config.toml
encoder_arch = "vit"
model = "model that answers yes/no questions on an image's attributes"
dataset = "made-up road signs on poles"
train_examples = 245000
image_size = 32
crop_scale_min = 0.8
horizontal_flip = false
questions_per_image = 4
encoder_norm = "layernorm"
encoder_norm_position = "pre"
encoder_activation = "silu"
encoder_mlp_ratio = 4
encoder_head_dim = 64
encoder_fused_qkv = true
encoder_bias = "none"
encoder_qk_norm = false
encoder_parallel_block = false
encoder_inner_norm = false
encoder_moe = "soft"
encoder_num_experts = 8
encoder_moe_every = 2
encoder_expert_mlp_ratio = 0.25
encoder_slots_per_expert = 1
encoder_shared_expert = false
encoder_patch_size = [2, 2]
encoder_layers = 8
encoder_width = 192
encoder_positions = "conv"
fusion = "prefix"
fusion_encoder_width = 128
fusion_encoder_layers = 6
fusion_encoder_norm = "layernorm"
fusion_encoder_norm_position = "sandwich"
fusion_encoder_activation = "gelu_tanh"
fusion_encoder_mlp_ratio = 4
fusion_encoder_head_dim = 64
fusion_encoder_fused_qkv = false
fusion_encoder_bias = "none"
fusion_encoder_qk_norm = false
fusion_encoder_parallel_block = false
fusion_encoder_inner_norm = false
fusion_encoder_moe = "soft"
fusion_encoder_kv_group_size = 2
fusion_encoder_num_experts = 4
fusion_encoder_moe_every = 2
fusion_encoder_expert_mlp_ratio = 1
fusion_encoder_slots_per_expert = 2
fusion_encoder_shared_expert = false
fusion_encoder_positions = "rope"
fusion_encoder_connector = "mlp"
residual_init = "none"
optimizer = "muon"
muon_scale = "original"
lr = 0.021
momentum = 0.95
nesterov = true
orthogonalizer = "newton_schulz_5"
adamw_lr_other_params = 0.0021
grad_clip = 0.5
steps = 9900
batch_size = 128
epochs = 5.2
lr_schedule = "linear"
final_lr_fraction = 0
warmup_steps = 290
weight_decay = 0.01
adamw_weight_decay_other_params = 0.01
Rows from block 4 of the image encoder of a small model that answers yes/no questions on an image's attributes, named by matrix and row number. Rows with one number belong to one neuron. Each number is 128 + 32 x the weight over its row's rms, rounded and kept within 0 to 255. All counts start at 0. After the name is the row's rms in percent of the matrix's.
Before each neuron's rows are labels from the 100 images, of 14976, where the neuron reaches its highest value: "strongest on" is what is common among them; "lies over" is the class under the peak. Only what is clearly more common there than usual is listed. The data: made-up road signs on poles.
# fc1: MLP up (encoder.blocks.4.mlp.fc1.weight, 768x192), inputs 96-191
# fc2: MLP down (encoder.blocks.4.mlp.fc2.weight, 192x768, transposed), outputs 96-191

strongest on: orange face; pentagon sign
lies over: face
fc1.442 137 [ 96 104 120 153 136 143 118 123  84 154 124 151 143 138 124 159 167 129 117 107  95  90 169 120 161  98 117 111 105 157 141  91 178 196  90 109 137 109 177 149 113  99 132 162 117 129 113 139 153 173 115 118 143 155 171 115 134 101 129  72 175 125 130 143 101 128  63 208 187 140  94 174 154 109 185 179 102  57  23 164  94  82 138 125 195 104  99 195 184 102 155  84 168  61 168 106]
fc2.442 132 [113 128 157 136 122 131 156 120 136  82 152  73 116 168 170 153  65 129 144 168 111 174 135 218 118 129 130 213  84 130 120 170  66 106 111 127 152 120 151 148  82 129 122 148 155  84 156 100  54 146 140 163  48 106  83 131 132  77 130 148 119 104 151 161 186 115 127 143 107 102 107 114 101  88  70 155 142 118 147 200  84 114  88 150 139 113 120 101 136 149 119 116  94 102 102 174]

strongest on: red rim; circle sign
lies over: rim
fc1.414 048 [ 64 162 106 182  88 101 133 172 105  71 136  83 126 162  95 138  81 170 172 136 114 178 114  57  93 121 159 150 121 124 202 167 108 106 176 138 100 147 155 112 173 113 185  99 192 144 132 105 112 205 145  85 132 106 187  89 110 131 115 159  97 153 143 101 184  38 153 115 131 128  90 175 189 108  83 119 167  93 133 128 135 163  63 152  88 143 118 150 108 100 124 132 104 162 109 156]
fc2.414 051 [112  86 101  89 155 119  81 158 150 137 117 128 137 164 140  88 103 159  90 144  89 184 180 183 155  95 103  67 118 130  66 151 155 190 166 128 144  79 177 139 178 172 140 144  75 116 108 169  93 105  86 163 135 151 108  59 162 146 124 128 152 139 152  79  88 167 177 101 178  79 131 111 151 144 173 163 127 109  99  41 104 194 148 170 133 127 153 125 179 149 117  99 107 163 118 105]

strongest on: red rim; hexagon sign; grey face
lies over: rim
fc1.281 050 [154 107  80 106 116 113 198 101 100 130 101  80 144 159 160 152 134 176 113 131  38 175 143  82 141 152 128 124 148  62 121 127  81 134 135  99 137  81 160 101 122  94 158 128 138 129 131  76 148 129 127 173 142 109  87 154 181 105 158 179 123 133  90 158 126  22 105 152 113 133 119 188  88 120 140 102 190 157 171  71 113 154 128  98 184 183 130 135  89 138 134 131 143 142 149 111]
fc2.281 051 [ 97 165 174 111 158 150 131 117  89 146 192 115 119 118 161  97  94 102 128 129  59 130 180 128 153  78 120 132  91 166 112 101 138 118 123 148  76 182  38 145 143 120 128 156 136 135 156 166 140 119  42 113  76 122 154 184  96 136  63 153  55 137  63 143 136  73 149  69 128 163 115 136 152 142  85 144 168 164  93 143 115 119 150 127 107  74 111 142 135 151 133  63 142 138 142 111]

strongest on: square sign; red face; brown face
lies over: face
fc1.371 117 [118 121 160 120 115 158 173 102 162 122 176  50  92 145 155 162 113 140 151 153 195  70  90 104 173 136  86 130 136 158 154  98 181 110 100 194 129 108 102  66 134  92 110 111 122 144  93 153 103  92 133 147 131  88 209 106 125 105 117 209 102  42 143 164 126  85 134 121 175 140 112 181  62 193 129 187 168 159 111 125 122 105  88 100 189 130 175 170 131 104 142 110 129 152  94 157]
fc2.371 120 [ 97 151 158 152 136 129 166  87 108  77  88  84 148 150  99  82 164  80 124 166 156 145 139 171  79 151  87 132 137 167 123 108 121 130 157  62 110 165 169 110 116 130 174 133 162 164 155 140 115 100 146 145 141 181 117  67 103 142 145 114 123 104 129  87 186  82 125 150 142 160 180 113 150 148 122  78  95 145  61 133 141 153  87 152 176  96 189 148 128 158 161 138 113 144 111 133]

strongest on: orange face; hexagon sign; white rim
lies over: face
fc1.168 075 [ 74 145 118 118 134 136 167 144 107  76  41 128 122  66  73 169  84 122  87 162 195 133 167 138 136 199 165 159 128 137 153  86  62 123 116 116 141 126 143 139 126 133 153 192 104 136 145  78 121 114  64 185 177 121 148 151 158 165  61  96 144 115 113 135 132 146 118 156 178 110 129 149  65 110 120 153 103  73 117  85  87 143 106 100 119 118 134  88 129 133 136  86 179 139 173 121]
fc2.168 081 [117 113 128  87 143 145 129 176  88 142 138 119  96 125 116 158 115 129 128  34 135 115  61  93 109 173 129 112  79 177  53 158  88 126 169 118 140 171  87 144 141 131  72  92 131 125 173  85 167 128 139 121 183  94 103 160 130 128  98 128  90 101 134 133 156 143 130 138  92 138 148 143 111 153  96 143 143 174 107 106 112  90 137 157 124 186  69  74  87 120 172 163 122 102 161 138]

strongest on: white face; yellow rim
lies over: face
fc1.461 066 [111 112 147 128 146 145 120 193 108 128 116 135  69 140 140 136  95 169 123 136 143 129 105 165  89 125  81 134 129 144 130 184 113 134  75 119 163 191 125 157 153 133 150 141  61 111 122 144 124  68 125  88 117 204 105 146 153  95  89 185 139 157 126 145 111 124 112 101 160 152 107 133 155  66  96 143 174  75 149  93 158 110 158 121 136 160 125 124  87  89 104 161 115  93 156 142]
fc2.461 070 [129 143 102 125 166  90  83 138 169 158 112 159 161 165  76  79 157 121 153 115 109 129 118  91 121 166 112  83  69  83 152 131  98 132 133 152 130 126 189 117 119 127 129 142 154  98 126 114 131 136 136 120 134 135 139 142  55  77 118 113 130 115 159 108  89 140 107 160  72  70 120 104 113 128 126 123  32 185 166 132 198 142 142 106 105  62 125 135 200  99 135  61 166 165 138 122]

strongest on: purple rim; yellow face; red rim
lies over: rim
fc1.256 141 [ 86 154 121 157 134 167  94 211 147  89 148 162 101 192 112  79 162 146 123 175  90 210  79 133 138 151 133 103 129 171  88 116 105 100 135 137 148 119 143 105 133 119 116 110  92  90 104  84 139 171 141 143 174  93 117  99 157  49  90  95 111 118 103  99 159 116 133 124 102 123  86 147 212  88 134 187 172 127 144 140  77 144 152 128 117  96 149 103 127  96 158 116 145 112  70  73]
fc2.256 137 [ 88 111 109 166 112 158 133  98 103 141 112 108 151  43 104 147 181  73  72 166 123 132 159 148 109  73 114 154  63 146 106 159 124 148 120 165 114  91  98 118 123 135 172 116 173 114 138 118  50  74  90 107  89 127  82 110 116 175 123 158 169 164  81 179 167 131 131  80 163  97 131 162 123 161 107 103 147  72 137 111 133 127 104 152 117 173 131 108  86 120 114 136 136 169  78  93]

strongest on: red rim; green face
lies over: rim
fc1.268 120 [138 110 124 123 125 179 118  83 131  98  99 175 115 109 173 123 156 122  96  84 107 131 169 152  99  71 125 128  86  97 108  94 148 146 105  95  99 107 121  87 167 114 175 151  82 173  68 140 159 153 129 128 102  92  31 106  64  96  88 147 143  79  49 140  93 134 142 207 133  98  86 219 115 147 118 121 166 166 136 122 173 103 120 136 164 146 150 103 118 193 111 133 137 149 122  97]
fc2.268 112 [170 155 134 129 144 199  74 110 130 145 169  89 105 116 140 120 165 154 124 143  91 124 182 137 171 153  94 125 153 136 143  74 150 150 198 131 161 106 147 113 136 139 135 112 125  76 160  90 105 172 135 143 100 171 106 122 105 124 136 139 162 103 128  75 101 112 127 151 116 125 152  48 142 113 166 212 160  55 119  69 125 131 176  95  92 129 111 110 147  86 157 141 103 139 209 122]

strongest on: white face; grey rim; yellow face
lies over: symbol
fc1.249 124 [100 122 162 115 132 207 149  84  88 151 137 166 143  63 139 156 120 104 220 141 131 114  96 136 155 168 150 110 117  92  96 103 163 104 186 124 173 148  99 135 176 105 104  16 120 185 123 113 113 159 110  85 150 165 145  95 152 104  93  93 137 107 140  85  96 129 166 123 166  76 123  96 121 182 160 148 151  77 124 150 100 117  87 170  56 161 166 110 138 144 138 155 116 116 115 140]
fc2.249 123 [134 129 118 150 171 104  28 123 162 119 126 167 102 126 160 139  71 183 114 118 107 150 128 189  59  98  89 185 111  70 165  90 111 119  97 133  96  98 143 150 172  68 119 162 171 136 154 164 114 125 131  82 152 129 107 119  56 120 139 178 181 145 137 127  87  79 121 135 121 143 227 139  76 132 126  65 143 158 158  98 141 135 117 160 149 109 146 179  89 172 116 174 146 123 157 120]

strongest on: white face
lies over: face
fc1.401 136 [125 152 160 116 126 149 145 128 170 100 141 133 134 134 102 180 104 112 111 125 105  68  80 178 153 113 118 166  89 112  55 111 182 160 119 134 102  97 126 118 145 140  92 154 110 133 150 119  96 152 101  91  61  46  81 126  90 149 150  79 122 171 100 169  81 113 133 139 145 143 138 180 133 103 133 163 111 105  93 116 123 120 157 171 125 112 150 172 142 138 121 102 158 106 146 128]
fc2.401 138 [107 157 156 159 183 190 150 107  77 167 126 152 173 125 179  87  89 128 126 136 193 157 105 184  92 118  96 154  87  79 149 104 131 108 164 118 130 132 104  90  67  92  85  79 121 133  45 122 154 118 181  88 178 171 141 122 101 116 159 179 132 106 158  95 157 138  78 153  89 126 126  91 122 150 132 108 153 142 109 145 131 130 128 109 119 155 197 104 153 168 131 149 125 116 107 150]

strongest on: square sign; black rim
lies over: face
fc1.426 113 [130 139 149  99 105 169 160 111 151 134 120 172 155 199 123 101 137 141 112 105 195  99  67 119 176 185 145 106 123 153 129  71 137 133 176 114 190  95  64 155 182 159 138 149 157 122  89 122  74 133 130  23 110 109 140 131 118 152 107 106 121 100 140 159 138 120  94 193 120  97 168  77 122 116 100 122 129 167 121 106 156 125 145 122 187 121  77  97  90 122  43 165 116 140 193 115]
fc2.426 102 [140 141 101 172  70  98 110 163 119 135 172 124 143 136 122 150  89 162 198 114 129 121 122 176 123  69  77 152  91 144  57 114 125 134  80 118 149 149 111 145 113  78  76 135  93 192  84 132 138 121 153 113 120 147 111 102 142 191 157 153 177 194 152 138 122 129 181 102  96 162 114 133  56 128 140 123 164 122 140 108 166 116  86 138 135 117 192 141 112 116 156 115 152 171  78 117]

strongest on: purple rim; brown face
lies over: rim
fc1.727 122 [111 152 124 108 108 170 122 152 160 108 152 104  99 119  87 120 145  84 124 119 123 104 151 126 145 151 155  95 137 113 107 123 127 152  79 117 178 114 115 100 130 161 118 133 117 102 197  92 105 168 107 124  79 127  99 174  73  98 182 149  62  80  93 102 147 185 165 171 153 121  84 171  89 131 113 105 140 100 156  66  94 153 134  86  52 111 158 110 103 145 131 144 101 126 174  92]
fc2.727 105 [ 92 111  88 125 143 141 108 122 131 138 144 114 119 162 138 172 130 120 137  95  72 146 115 142 167 111 170 100 121  82 114 144 205 117 143 196 103 110  89 129 153 144 130 159 104  48 140 132  92  97 193  75 152 137 130 139 125  87 120 138 124 151 108 107 126 145 164 128 126  97 106 185 119 143 130  85 144 105 123  87  92 147 126  67 123 155  54 111 156  85 147 152 174 122  98  69]

strongest on: black rim; hexagon sign; brown rim
lies over: rim
fc1.415 083 [164 104 153 177  25 154  98 203 149  82 197 122  98 153 168 118  89 181 152 131  75 116 162  91 180 178 170 116 131 115 149 137 184  86 181 148  99 101 100 154 149  55 134 138  80  94 150 141 144 144 128  66  54 126 121 141 102 195  95 108  79 121 108  90 108  93 100 114  78 136 115 133 131 135 137 113 148 128 132 133 141 126 160 157 147  81  96 139 133 120 129 160 138 155 163 132]
fc2.415 089 [146 110 100 136 145 146 176  87  73 107 124 124 170 167  84 103  98 100 138 176 163 135  50 218 114 145  24 140 108 134  98  89  79 179 109 186 129 101 120 175  93 168  65 147  76 162 197 198 192 149 160 159 177  89 124 134  75 125 108 160 125 126  82 134 157 127 109  47 164 121  85 138 122  95 203 100 163  77 112 121 129 173 105 158 128 139 105 142 129 139 132 152 180 124  95 155]

strongest on: purple rim; circle sign
lies over: rim
fc1.596 133 [102  92 155 150 114  86 120 244 158  65  95 139 185 104 124 182 175  80 153 111 115 112  90  92 173  88 125 153 131  58  45 121 100 116 179 122 148 125 124  60  93 128 107 167 157  92 144 114 151 135 174 144  93 119 138 122 174 135 109 130 147 139  58 105 119 194 107 160 142  95 129 121 137  89 163 146 159  82 144 166 129 131  55 130  88 137  89 128 123 157  67  59 121 112 119 110]
fc2.596 115 [147 178 216 115 108 128  57 166 139 152  98 151  97 144 126  46 182  79 179 118 168 184  76 146 129 157 120 157  88 161 142 115 175 112  91 164  88 146 151 135 108 154 148 122 113 138 132 127 111 134 114 113 102 134 103 128  92 133 190 105  90 133 178  56 172 157 125 116 113 178  79 136 137  78  96  96 131 180 146 113 150 142 136 103 133 194 141 150  91 138 135 204 147 140  89 142]

strongest on: green face; hexagon sign; purple rim
lies over: face
fc1.543 091 [107  93 146 147 147 213  78 133 145 147 127 184 131 122 147  59  97 128  72 103 181 143 158 107 117 124  58 187 113 123 207 107 118 109 143 122 115 183 143  96 146 144  93 104  81 121 157  74  70 154 104 110 109 157 140 141 198 102 168  97 128 127 173 137 107 157  36 115  96  75 169 127 136 171 124 144 146 115 113 203 109 126 156 126 151 113 126 112 137 195 110  57 165 107 201  68]
fc2.543 097 [112 109 145 148 111 134 138 132 170 160  96 135 129 140 100  80 106 119 125 153 118 114 125 117 167 124 104 146 145  76 108 106 167 103 162 109 140 190 140  95 178 157 115 116  96 122 161 188 101 177 173 159 107 137 129 208 104 161 136  94 151 119  97  84 153  87 192 121 108 147 154 133 130  51 125  92 115 119 160 107 101 133 134 182 146  91  73 155  91  82 114 114 139 103  63 163]

strongest on: red rim; circle sign
lies over: rim
fc1.431 088 [118 140 140 142  67 165 150  92 168  89 170 118  80 140  72 152  92 120 142 183 138  95  76 107 115  63 164  74 166 146 150 156 173 160 199 159  55 151 133 135 120 116 129 142 157 159  79 128 133 189 139 121 166 144  94 130 141 114  97  87 120 159 127 108 148 177 178 119 128 124  90 101 170 135 101 114 148 158 127 105 124 163 149 163 136  95 174 149  86 126  94 122 165 123 103 101]
fc2.431 087 [136 111  81 160 106 124 138 157 107 184 141 139 147  71  99 105 110 138 116 153 125 149 190 181  98 172 130 162 124  94 102 142 167 100 173 111 169  72 138 116 148 180 102 114  83  72 106 134  75  98 197 179 122 144  88 100  61  96 118 128 120 193 130  79  83 145 157 180 138  88  74 146  86  95 177 134 146  85 156  80  94 171  90 133  97 135 130  68 146 126 100 104 107 164 120 105]

strongest on: green rim
lies over: rim
fc1.706 115 [118 105  82 143 116 143  59 182 110 149 122  97 103  98 105  49 150 196 195 129 136 166 141 140 101 161 198 169  78  92 163 114 170  78  89 126 148 113  87 112 106 124 210 138 109 122 113 140  86 141  70 190 119 104 110 154 119 163 118 117 116 132 140 160 112 158  89  93 102 117  78  59 125 140 117 119 163 115 139 130 143 132 150 131 165 124 125 133  61 167 139  80 134 177 124 131]
fc2.706 109 [ 51 152 180 109 176 135 140 132 148 134 134 101 164 195 121 200  99 114  91 132 191  72 173 152 121 138 136  56 200 160 146  80 170 136  89  70 141 202 155 132 130 107 163 130 161  91 162  62 103 162 119 146  97 115 129  99 138 109  98 145  92 101 154  87 123 172 132 136 103 159 120 195  84 143 124 112 129 147 153 122 104 123 112 122 168 162 137 130  98  73  97 176 100 145 141 152]

strongest on: white face; triangle sign; pink rim
lies over: face
fc1.118 109 [ 90 142 137 135 149  68 162 141  94 172 151 201 123  87 153 120 108 132 131 148  64 105 121 170 136 124  67 130 104 138 164 107 109 141 135 135 138  88 148 164  87 194  78 175 137 175 113 111 106 146 118 127 127 119 118  95 142 115 100 153 123 120 108 161  84 147  98  72 153 149 171 130 152 132  91 127  87 110 154 155 156 105 145 139 141 132 116 126 167 128 182 101 152 106 124  69]
fc2.118 110 [228 115 130 104 123 117 174 177 137 140 139 156 125 116  99 197 188 164 111 177 108 161 107 144  90 150 128 118 116 143 148  69 150 107 147 138 103 168  53 116 108 158 156 138 129  82 100 121 165  35  87 137 126 119 140 159 124  93 210 139 141 136 132  74 146 124 149 151  68 118 100 106 103 148 120 150 148 189  83 117 137 122 114 161 114 171 129 153 124 136 168 118  93 106  74 182]

strongest on: green face; red rim
lies over: face
fc1.155 053 [158  79 136 112  77  62 109 119  93 115 113 105 114 144 127 173 165 146  85 110 141 148 112 130  99 161 126 145 183 147  60 162 174 125 129  69 131 108  78 135 130 100 188 152  71 168 113 128  65  88 172 116 118  39 133 138 164 143 116 128 122 106 119 159 116 104 116 124 101 117 107  80 172 169 131 129 132 129  96 181 186 144 139 146 168 145 135 155 126 137 113  61 146  95 129 151]
fc2.155 052 [110 127 146 213 173 119 179 143 142 181  64 115 184 160 100  83 117 165 125 135 160 127 143 156 129  97 138 146  91 121 162  56 111 137 147 135  97 150 134 100 183  84  98 115 158  72 129 111 133 115 103 151 100 126  92 124 100 115 191 144 127 123 180 140 144 126 136 120 100 104  75 164 133  92 112 130 100 144 109 113 101 134 117 152 117 157 120 143 181 138 130 232 140 131 115 121]

strongest on: white face; black rim; brown rim
lies over: rim
fc1.141 113 [101 106 128 157 143 124 134  76 121 125 115 164 131  89 180 137 146 118 136 134 123  95 135 156 142 175 174  87 146 130 101 171 140 106  90 122 137 105 148 133 108 100  87  73 130  67  95 156  87  99 118 153 179 162 170 193 131 131 175  77  71 116 145 144 152 145 103 138 114 137 172 128  65  55  61 126 156 123 171  95 120 109 196 121 157 124 141  95 125 148 120 168 128 120 122 111]
fc2.141 115 [117 113 115 145 117  99  93 175 112 159 126 100 118 124 137 154  83 127  79 107 101 146  76  93 138 124 116 200 160 128 122 112 162 142  64  59  91  93 103 152 100 154 144 146 128 158 127 158 154  87  54  55 111  94 140 125 136 184 102 101 144 154 125 117 163 181 166 112  96 139 115 148 156 107 147 112 149 146 135 109  78 138  90 159 174 202 114 149 133 105  96 126  89 103 158 147]

strongest on: white face
lies over: face
fc1.71 115 [109 130 147 116 112 118 179 111 154  91 190 116 108 144  95 180 160  98 155 117  63  99  88 154 107 107 131 179 157 115 102  98 114 101 130 121 144 147 156 147 102 126 114  97 113 145 123 154 153 149 101 148 128 173 115 164 185 133 149  62  87 118  93 118 147 185 123 125 200  96 139  96 162 100  85 183 196 171 111 158 110 154 224 120  78  74 154 131 189 146 112  38 132 104 122 153]
fc2.71 116 [149 134 184 153 145 169  95 154 147 148 128  94 118 150 168  51 110  78  54  63 237 118 131 162 119 100  86 149  94 121 135 123 176 151  76 107  74 165 107 127 119 152 197 129  95 108  81  84 152  95 156  99  67 177 142 153 104 156  86 141 111 113 104  85 142 117 114 179 121 105 120 145 130 106 139 132 121 127  92 106 121  46 149 117 168 155 144  67 125 132 148 161 162 200 101 176]

strongest on: red rim; hexagon sign; orange face
lies over: rim
fc1.318 106 [143 115 103 168 134  80 114 111 120  61 130 107 180 101 124 129 144 134 169 117 126 157 176 117 136  77 106 197 173  85 139  58 171 115 108 140  97 156 155 145 198  99 139  98 156 127  75 109 158 121 126  99 149 160 135 126 118 144 119  84 159 175  54 154 112  81  96 179 174 100 155 198 148  89  70 181 152 125 182 167 129 144 132 102 130 128 165 131  84 131 119  89 156 103  98  87]
fc2.318 107 [141 144  96  57  62 181 136 111 152  69 191 135 119 145 123 102 169  66 138 116  81 154 173 147 105 130 129 151 149 174 169 145 104 135 171 151 182  68 137 114 100 141 107 113 110 169 104 129 165 121 104 174 169 136 139 145 134 159 109 158 123  96 105 122 136  67 168 104 105 155  81 118  94 171 120 129 156 151 120  99 119 186 147 174 109 140 173 113 143 121 139 122  92  93 104 124]

strongest on: green rim; teal face
lies over: rim
fc1.502 114 [ 91 109 175 160 134 128 101 192 122 138 126 133 123 129 156 126  96 147 152 138 171  46  93 101  76 114 118 126 129  94 243 142 131  98 125  87  84  92 116 132 101 127 140 126 147 161 139  87 141 110  93 108 175  98 151 101 124 144 150 144  92 131 142 162 107  81  99 110 130 128  70 126 133 105 140 133 105 147 144 193 126 150  86 141 164 146 134 184 121 123 144 136 115 107 172  95]
fc2.502 113 [121 186  94 118 145  66 133 127 145 119 127 111 171  88  63  91 167 117 134 132 250 100 131 139 113 134 129 121 116 107 136 187 129 126 103 140 170 158  94  80  96  97 102 180 159 156 149  72 142 118 126 158 115 116 180 148 149 162 109 184 118 134 156 145 105 193 142 141 112 141 108 192 127 111 126 106 132  70  98 144 116 131  95 102 142 101 139 132 136 112 133  78 120 166 108 138]

strongest on: purple rim; red face
lies over: rim
fc1.598 073 [160  86 172 119 116 164  94 128  69 129  33 123 164 132 140 141 152 149 155 112 127  76 149 189 151  85 161 116 185 111 158 139 154 147 165  70 131 109 162 115 135  53 169 111 152  96 107 159 108 177  89 135 105 107  94 121 181  94 152  80 146  66 141 144  94 163 108  95  48 180 122 159 187 116 101 113 114 154 121 105 161 114 143 144 109 128 103  97  89 149 125 104 128 134 127 171]
fc2.598 069 [109  53 155  85 141 129 119 127 131 150 195  92 180 128 161 122 140  87 115 153 131 180 141 178 139 135 126 159  90 122 113 116 109 126 157 154 119 159 110 184 136 134 105  78 157 165 118 176 153  97 130 166 134  87 100  64 161 180 151 131 186 157 119 100 144  72 114 140 121  66 148 126  93 164 140 145 131 147 188  74 134  59 114  55 121 153 137 162 154 135  89 118 122 108 120 140]

strongest on: black rim; struck through; red face
lies over: rim
fc1.132 026 [189 180 142 163 122  94  98  73 112  57 176  92 130 162 113 139 101  85 157 143 133  95 155 134 141 139 163  96 138 122  56  79 106  93 168 141 143 104 100 109 125 176 146 149 125 143 199 207  78 152 159 158 138 151 145  86 178 146 112  89 161  92 167 184 149 109 136 113  71 140  90 121  90 116 140 121  55 133 170 155 139 113 135 148 160 125 128  70 111 108  34 149  37 119 111 156]
fc2.132 024 [110 156 128 142 100 145 110 166  85 150 112 118 142 111 101 156 137 129  77  83 145 136 132 153 125 106 116 161 108  92 215 131 130 147  92  66 142 203 185  98 124 127 112 152 111 132  82  94 150  73 200  82 133  94 134 151 129 115 140 115  88 116 127 144 129 149  96 133 227 102 117 136 144  98 114  84 144 126 128 120  91  71  96 143 155 153 120 115 196 120 177 123 139 150 197 111]

strongest on: purple rim; circle sign; hexagon sign
lies over: rim
fc1.278 089 [136 124 101 135 124 109  98 192 141 170 159 166 126 157 160 175 180 119 165 152 148 118 119 117 140 148 155 114 140 139 166 140  73 128 102 192 135 100 135 134  89  94  95 119  83 134 116 111 123 121 137 139  82 207  83 148 114  73 119 144 114  91 149  85 153 126 117 158  59 107 138 163 132 138 118 148 115  81 129  47 104 144 137 110 112 148 109 125  88 165 133 168  51 130 115  91]
fc2.278 090 [ 86  80 146  68 143 122 131 106  91  68 126 176 156  85  93 132 180 146 161 123 121  95 114 174 172  92 146 143  91 102  92 110 165 166 159 117  70 144 155  98 158 115 141 197 150 106 164 109  92  88 100  76 158 103 139 149  62 135 102 147 216 141 134 174 112 134 139  89 154 132  84 119 156 130  72 100 135 135 154 117 202 176  97 105 138 149 103  88 104 113 135 125 174  87 121  85]

strongest on: purple rim
lies over: rim
fc1.680 107 [188 136 151 156  94 150 128 109 128 100 131  98  85  97 148 132 127 109 115  95 101  81 161 138 148 176 190 156 126 144  99 100 152 135 184 109 153 138  78 105 109 132  75 116  88 179 130 166 134 124 138 151  92  56 166  59 151 177 191 110 122 113 139 104 124 113  87 159 161 157 120 119 101 145 132 141 162 131 141 124 147  81 106 153 152  89 104 127 146  31 104 131  90 206 188 154]
fc2.680 116 [169  52 151 161 127 129 186  96 142  91 113  99 122 128 139  94 172 117 149 106 119 138 111 133 137 105 121 152 144 120 170 107 105 139 160 163 106 102 155 171 125 126  62  89 130 124 103  90 157 120  89 113 179 122 131 190 151  69 129  77 124 143  80 119 152 148 163 148 157  99 142 149 154 106 159 122  83  92 126 101 130 150 142 167 134 147  58 195 122 121 146 157 156  88 144 151]

strongest on: black rim; yellow face; arrow right
lies over: symbol
fc1.207 118 [126 131 164 127  95 102 133 137 124 138 104 235 149 148 121 131 118 142 169 118 117 156 101 111 134 109 188  74  47 142 170 109 120 133 185 114 111 167 129 120 183 158 142 142 136 137 139 202 114 140  97  64 176 135 156 139 146 176 110 117 119 180 156 139 140 128  76  61 113  99 113 125 180 129 150 132 129 124  87 114 105 104 110 104 130  77 125 138 143  53 118 145  97  87 168 117]
fc2.207 135 [ 78 135  78  86 198 131 153  93  94 147 124 154 121 105 116 147 104  73 126  83 123  92 126 161 129 127 110 125 104  84 102 172 130  49  81 155 209 165 133 136 157 181  85 116 110 152 143 138 115 122 125  46  86 149  78 135  76 177 122  95 161 145 166 123  81 159 101 130 170 129 116 114 124 143 151 119  68 138  85  79 145 110  92  86  76 132  43  71 125 168  92 147 163 154 172 167]